Weights of a small model that predicts concentration at each pixel: arch unet, muon at rate 0.0019.
Rows from block 3, named by matrix and row number. Rows with one number belong to one channel. Each number is 50 + 12 x the weight over its row's rms, rounded and kept within 0 to 99. All counts start at 0.
# convs1: first pointwise conv (model.mid.1.convs.1.weight, 192x192x1x1), inputs 128-191
# convs3: second pointwise conv (model.mid.1.convs.3.weight, 192x192x1x1, transposed), outputs 128-191
convs1.161:58 47 58 53 56 56 51 28 46 71 42 53 91 51 46 51 43 59 59 55 53 35 57 79 53 39 44 40 42 45 25 34 59 38 80 58 47 38 24 34 48 78 64 54 33 33 56 42 46 53 44 46 53 50 71 54 53 54 67 64 40 62 56 45
convs3.161:66 33 60 45 38 51 46 45 38 52 37 52 67 37 47 45 58 68 52 44 55 29 34 24 26 67 62 36 54 29 29 60 65 63 44 52 63 47 55 53 40 21 32 30 43 56 52 72 40 43 55 53 52 59 56 51 54 69 34 76 40 60 42 53
convs1.162:33 55 48 42 57 62 48 34 55 15 70 38 76 52 47 50 58 57 67 49 59 40 51 52 57 59 39 32 54 36 53 56 44 60 39 53 46 50 34 54 49 61 66 57 58 47 55 30 38 45 59 62 66 46 55 52 45 58 64 32 59 77 35 54
convs3.162:59 51 65 60 55 51 72 60 56 35 44 50 50 50 52 54 55 61 59 42 59 47 37 64 48 62 61 62 72 58 33 48 59 35 91 50 45 72 48 78 48 51 52 42 42 62 57 66 45 59 39 32 65 56 57 75 51 29 32 58 46 31 41 48
convs1.163:21 59 50 45 43 58 43 29 45 50 47 56 47 41 58 46 72 48 42 57 43 42 27 57 59 54 60 59 49 82 41 54 69 45 51 53 51 50 58 53 55 48 47 64 34 51 40 69 44 27 50 27 56 75 73 45 59 43 50 53 54 46 59 56
convs3.163:53 56 54 49 52 38 50 31 59 35 54 51 38 66 54 58 60 20 53 39 64 41 50 40 42 52 40 61 56 29 50 38 53 51 70 70 59 53 30 68 55 70 45 52 17 59 38 44 41 50 65 77 51 47 46 40 48 35 43 53 51 45 36 50
convs1.164:47 46 50 54 53 25 42 50 52 73 46 36 46 44 43 39 56 34 53 55 54 64 70 75 60 49 37 60 42 30 55 41 45 42 62 52 49 36 58 36 52 47 60 53 49 66 35 51 62 21 57 41 44 64 65 51 41 60 64 29 48 48 30 51
convs3.164:66 73 68 51 43 68 59 42 39 38 66 53 54 42 51 41 57 42 47 66 55 33 46 53 43 35 52 67 64 51 76 51 44 46 45 62 56 49 66 38 49 55 61 53 57 25 58 26 46 25 40 57 57 43 46 25 46 42 50 53 43 44 55 46
convs1.165:48 61 49 51 58 42 26 28 52 66 41 48 50 37 62 53 53 47 58 51 60 44 64 48 55 45 14 51 54 56 35 57 54 23 50 50 46 51 31 27 46 59 42 59 55 59 58 35 44 43 51 73 61 80 35 44 48 61 22 42 54 53 56 46
convs3.165:75 46 80 40 40 58 42 45 49 47 34 64 63 61 75 40 58 42 55 46 55 45 42 34 57 25 42 46 56 26 39 54 53 41 52 64 48 48 24 56 54 36 46 50 46 60 41 50 63 56 50 59 73 85 68 62 52 52 61 45 60 62 41 37
convs1.166:42 58 50 63 52 53 47 62 50 50 46 59 21 48 52 52 47 51 51 49 45 62 48 44 46 64 52 46 48 55 41 52 53 50 60 54 44 53 49 41 49 42 58 54 50 44 56 40 33 46 30 36 54 57 46 56 37 49 49 49 52 55 18 43
convs3.166:37 50 53 49 51 55 26 49 51 18 54 27 52 44 36 52 55 59 45 57 52 54 56 48 36 45 60 54 40 76 61 49 43 40 72 54 55 37 59 38 63 45 60 45 61 39 49 27 38 62 72 59 33 73 44 65 50 54 51 73 30 48 63 48
convs1.167:66 48 61 48 50 64 47 63 49 60 56 37 42 55 14 50 55 55 50 51 55 53 48 12 53 50 78 65 47 62 33 61 47 46 52 52 45 52 51 40 53 72 51 45 80 59 59 24 54 25 55 61 15 48 46 47 39 46 60 29 49 37 48 45
convs3.167:62 40 32 48 53 57 34 81 54 47 70 52 57 53 67 39 45 52 45 65 40 64 24 69 39 43 50 48 50 54 35 42 43 44 62 44 60 55 52 27 66 50 54 55 39 62 47 51 51 58 49 39 32 62 66 47 41 54 29 58 47 42 53 53
convs1.168:32 64 47 38 60 46 53 46 49 40 61 54 40 52 72 58 52 35 63 55 50 36 67 25 52 47 54 65 46 42 63 39 49 39 53 49 41 44 61 74 52 59 47 35 00 43 46 50 49 73 55 75 59 36 68 61 47 54 64 71 46 57 00 59
convs3.168:49 55 53 44 33 37 32 39 36 50 55 47 59 42 59 45 52 64 48 66 61 45 38 73 55 28 81 63 36 32 57 55 48 42 52 66 40 33 54 62 70 49 77 41 41 47 53 23 64 52 35 53 59 36 34 46 34 41 72 57 65 46 60 53
convs1.169:26 57 46 33 50 57 56 64 51 42 61 60 40 55 57 59 44 34 57 46 52 36 89 27 53 56 59 51 48 45 59 52 52 20 53 48 36 39 64 83 54 47 49 60 37 66 53 23 62 69 39 62 44 45 61 61 64 74 64 78 35 37 11 44
convs3.169:46 51 64 50 49 54 73 52 60 69 41 62 53 53 38 58 47 37 53 50 43 66 57 38 43 62 30 41 66 70 40 34 40 35 61 35 55 30 69 45 50 30 52 50 53 62 56 45 47 60 58 65 33 46 59 53 69 41 41 64 33 50 64 50
convs1.170:57 26 70 56 61 27 47 54 56 48 47 47 54 54 81 53 37 28 44 47 45 47 48 39 59 45 76 62 51 35 60 46 49 61 62 53 41 62 47 56 53 49 58 42 55 47 53 47 39 44 39 57 50 53 40 56 40 62 56 69 68 31 43 50
convs3.170:64 70 40 65 46 43 48 42 41 40 66 42 79 47 61 52 55 69 40 46 48 45 46 63 41 56 50 67 49 40 47 60 52 22 22 46 68 53 64 31 60 36 49 58 50 53 44 47 40 51 39 59 41 41 33 44 34 35 46 52 51 51 51 44
convs1.171:48 59 56 51 50 47 46 63 47 46 49 46 49 35 52 52 56 45 48 51 53 39 61 82 65 68 09 58 54 46 72 59 53 36 45 48 49 50 50 43 62 92 48 57 54 42 49 57 48 42 65 59 19 66 63 49 43 50 56 38 51 56 19 53
convs3.171:46 38 40 54 66 54 32 45 59 39 45 25 47 46 62 60 66 53 59 39 35 74 49 45 55 56 58 56 50 47 56 50 40 52 45 31 28 60 15 25 40 66 56 36 42 61 51 53 47 67 45 54 34 26 56 57 38 59 44 50 68 55 64 52
convs1.172:28 52 44 24 47 54 48 69 52 37 60 50 17 58 49 52 41 43 57 47 59 42 89 37 41 39 54 84 50 52 71 49 31 34 58 52 47 47 52 68 52 53 49 52 18 69 55 37 52 72 36 52 46 48 66 56 39 63 45 72 38 35 39 60
convs3.172:44 57 44 44 36 48 41 49 39 63 66 46 64 40 40 29 48 56 65 51 58 26 52 68 45 54 88 75 39 41 47 54 45 36 35 70 53 59 70 35 60 53 58 56 44 63 62 41 65 54 30 57 56 48 22 53 49 46 42 40 52 47 64 40
convs1.173:43 54 48 53 52 71 53 58 47 37 66 60 64 40 34 55 55 40 48 51 49 58 47 66 55 48 56 12 56 60 52 36 48 36 59 51 43 55 48 40 51 18 49 60 46 22 53 44 36 70 38 33 17 51 52 49 53 53 80 41 60 50 40 55
convs3.173:70 38 68 46 37 43 47 58 50 53 43 62 48 30 72 48 50 59 54 58 35 51 16 37 49 40 32 58 56 58 41 43 46 62 61 33 46 52 44 54 40 35 53 53 72 59 54 48 51 14 41 49 81 73 54 50 58 51 51 61 45 48 29 47
convs1.174:27 53 49 50 62 72 65 43 50 35 61 38 53 54 45 52 42 28 52 53 53 42 47 52 51 38 40 42 55 49 33 45 62 30 34 46 58 51 54 54 57 51 47 53 58 33 56 47 49 64 34 46 63 43 47 46 44 50 59 66 47 30 16 54
convs3.174:51 32 54 50 56 48 57 60 51 46 48 64 63 48 46 57 53 47 60 33 54 52 32 38 70 75 36 46 59 33 44 34 47 55 44 32 55 37 50 37 43 43 48 38 40 47 49 74 26 29 55 57 66 77 49 27 63 45 56 43 43 51 31 56
convs1.175:70 52 65 56 56 26 36 60 51 45 50 64 44 62 45 50 58 30 53 51 58 64 34 45 57 36 52 38 55 45 58 52 48 39 47 58 52 58 50 60 61 16 50 59 27 40 50 82 37 84 30 46 40 23 47 52 48 51 42 96 52 59 43 57
convs3.175:38 59 21 45 69 33 72 52 46 50 53 32 34 41 29 45 55 59 50 57 58 51 79 48 42 69 47 46 40 38 43 41 49 40 64 59 54 52 80 70 63 63 41 53 43 49 50 88 47 48 43 39 57 38 86 41 56 23 33 33 58 38 50 47
convs1.176:64 43 51 46 50 36 48 70 50 42 44 51 52 41 57 51 55 62 58 54 50 49 35 19 52 52 38 65 48 59 36 56 55 68 53 51 50 47 52 40 51 32 63 53 79 11 45 37 70 67 40 80 52 27 46 38 40 51 22 83 55 28 57 49
convs3.176:59 47 57 58 42 69 49 35 57 37 62 40 62 47 60 51 47 34 39 50 64 31 35 36 47 53 68 55 46 78 41 57 49 69 65 53 51 42 37 44 44 72 44 56 24 64 43 18 56 59 52 46 52 71 49 56 49 66 42 41 46 35 67 40
convs1.177:31 73 41 66 55 63 49 48 46 53 57 56 62 64 53 56 55 49 53 52 53 56 63 21 54 42 56 39 42 48 51 59 53 35 46 49 54 57 40 53 61 32 50 70 51 52 37 47 21 68 55 53 25 55 45 44 27 56 52 44 46 62 27 57
convs3.177:63 31 41 42 51 40 48 49 51 34 51 50 55 48 59 54 53 48 50 48 59 60 32 24 60 64 35 31 60 45 35 35 52 61 57 39 41 56 50 58 41 50 48 36 47 43 51 53 40 45 55 43 61 50 56 55 58 70 64 54 66 61 45 51
convs1.178:30 58 58 39 40 45 33 44 44 60 33 57 56 46 24 41 38 36 43 45 45 29 37 71 40 54 42 54 53 76 27 46 54 70 36 50 47 45 59 62 59 65 37 49 74 38 42 65 66 60 27 31 55 58 39 51 59 52 44 89 57 56 50 56
convs3.178:64 58 29 41 47 53 43 37 41 57 63 35 65 40 50 49 35 68 59 57 61 26 49 47 29 40 65 49 51 46 74 60 54 61 48 57 64 61 61 56 57 23 48 31 53 49 44 60 71 31 39 39 39 23 34 54 59 58 35 68 58 53 43 53
convs1.179:61 61 47 66 49 50 68 41 52 51 45 51 44 46 68 47 48 41 52 52 52 38 37 38 68 61 36 66 48 60 52 47 50 55 53 45 44 65 64 60 58 76 48 51 34 71 38 57 27 54 71 50 49 86 48 45 38 54 41 33 49 65 41 55
convs3.179:48 50 44 47 53 68 84 66 61 41 63 34 51 46 53 64 50 55 41 41 44 60 55 31 62 55 61 56 56 58 40 46 43 57 44 61 57 51 36 42 32 64 54 34 49 40 52 38 53 55 47 45 67 48 59 52 65 38 44 74 55 56 52 57
convs1.180:49 48 50 47 57 49 45 49 46 42 43 43 44 38 50 47 46 14 37 53 52 44 52 29 55 42 74 32 45 39 32 56 48 55 39 48 46 57 56 68 53 72 50 40 66 27 54 44 78 60 65 58 71 66 60 54 46 43 73 55 37 38 26 41
convs3.180:57 41 53 45 61 47 78 45 57 63 41 66 36 41 49 48 55 51 61 61 44 58 31 37 47 52 74 35 55 56 45 30 49 65 58 35 53 35 47 44 44 58 43 43 61 30 51 67 36 46 40 49 63 51 52 41 51 45 59 48 41 30 52 53
convs1.181:50 48 52 55 48 55 35 37 48 43 41 68 60 55 46 50 53 45 52 49 47 44 58 47 54 58 58 64 48 64 65 49 47 32 71 51 51 58 34 62 50 67 49 59 59 49 49 55 51 09 54 34 17 56 44 50 34 52 45 55 54 50 60 56
convs3.181:79 50 53 47 46 61 38 46 45 39 51 40 64 42 47 58 61 53 36 52 42 90 51 32 47 48 48 25 53 64 41 51 59 46 41 37 48 55 45 20 48 60 47 51 60 45 53 70 46 60 76 41 08 54 59 42 37 46 27 39 44 55 57 47
convs1.182:46 44 52 42 50 55 43 40 54 64 74 46 67 51 58 32 48 29 44 55 53 53 61 37 47 80 31 65 48 34 32 60 38 66 57 49 51 59 64 68 44 74 46 61 73 47 55 31 58 40 55 60 70 84 45 49 59 56 29 52 45 47 46 58
convs3.182:50 43 56 50 58 43 55 56 46 69 53 62 29 44 45 58 58 41 51 60 51 67 37 46 44 69 59 34 59 44 35 32 58 63 59 63 42 50 25 57 43 61 27 45 30 39 48 86 56 72 46 51 51 56 71 44 53 54 45 65 53 49 50 40
convs1.183:43 48 44 51 51 65 69 55 51 46 66 61 47 55 57 55 45 16 46 50 50 30 84 34 60 65 38 52 50 35 67 47 33 59 48 48 54 53 52 61 59 58 49 48 59 44 51 44 60 55 54 71 69 82 61 51 51 68 35 50 47 06 29 63
convs3.183:55 40 47 33 40 46 17 50 47 52 43 46 62 45 52 30 44 60 58 48 57 26 50 74 43 37 61 51 45 31 67 66 56 32 23 72 52 63 86 45 53 53 54 40 60 51 64 12 52 51 54 43 47 48 47 38 34 67 47 63 65 62 37 52
convs1.184:58 56 42 47 55 43 62 65 49 48 68 79 49 82 69 52 39 44 45 51 73 87 29 64 50 44 57 73 41 50 67 51 48 36 29 51 57 43 56 50 52 32 49 42 61 45 48 65 71 46 39 37 37 83 38 43 45 43 48 55 50 40 59 57
convs3.184:55 49 77 56 46 42 60 44 63 63 39 55 27 45 64 57 58 48 50 63 48 41 23 50 74 31 55 34 44 37 40 40 33 61 65 43 42 40 19 54 39 27 48 55 56 23 54 47 63 44 51 53 67 50 52 67 55 67 67 75 60 49 53 49
convs1.185:02 62 46 53 53 85 60 56 43 60 67 49 44 50 48 54 50 45 57 39 56 68 56 42 46 35 57 38 56 34 56 61 37 56 50 50 54 63 48 74 51 22 49 44 57 60 62 63 63 43 42 40 31 77 69 47 48 50 62 63 48 48 40 51
convs3.185:37 55 37 47 49 43 36 39 56 21 41 56 39 48 44 57 46 39 37 51 59 73 50 48 59 46 50 26 37 55 45 56 48 48 48 60 43 36 80 22 55 79 58 52 52 57 57 51 49 41 62 63 17 67 65 24 47 56 56 39 33 50 41 60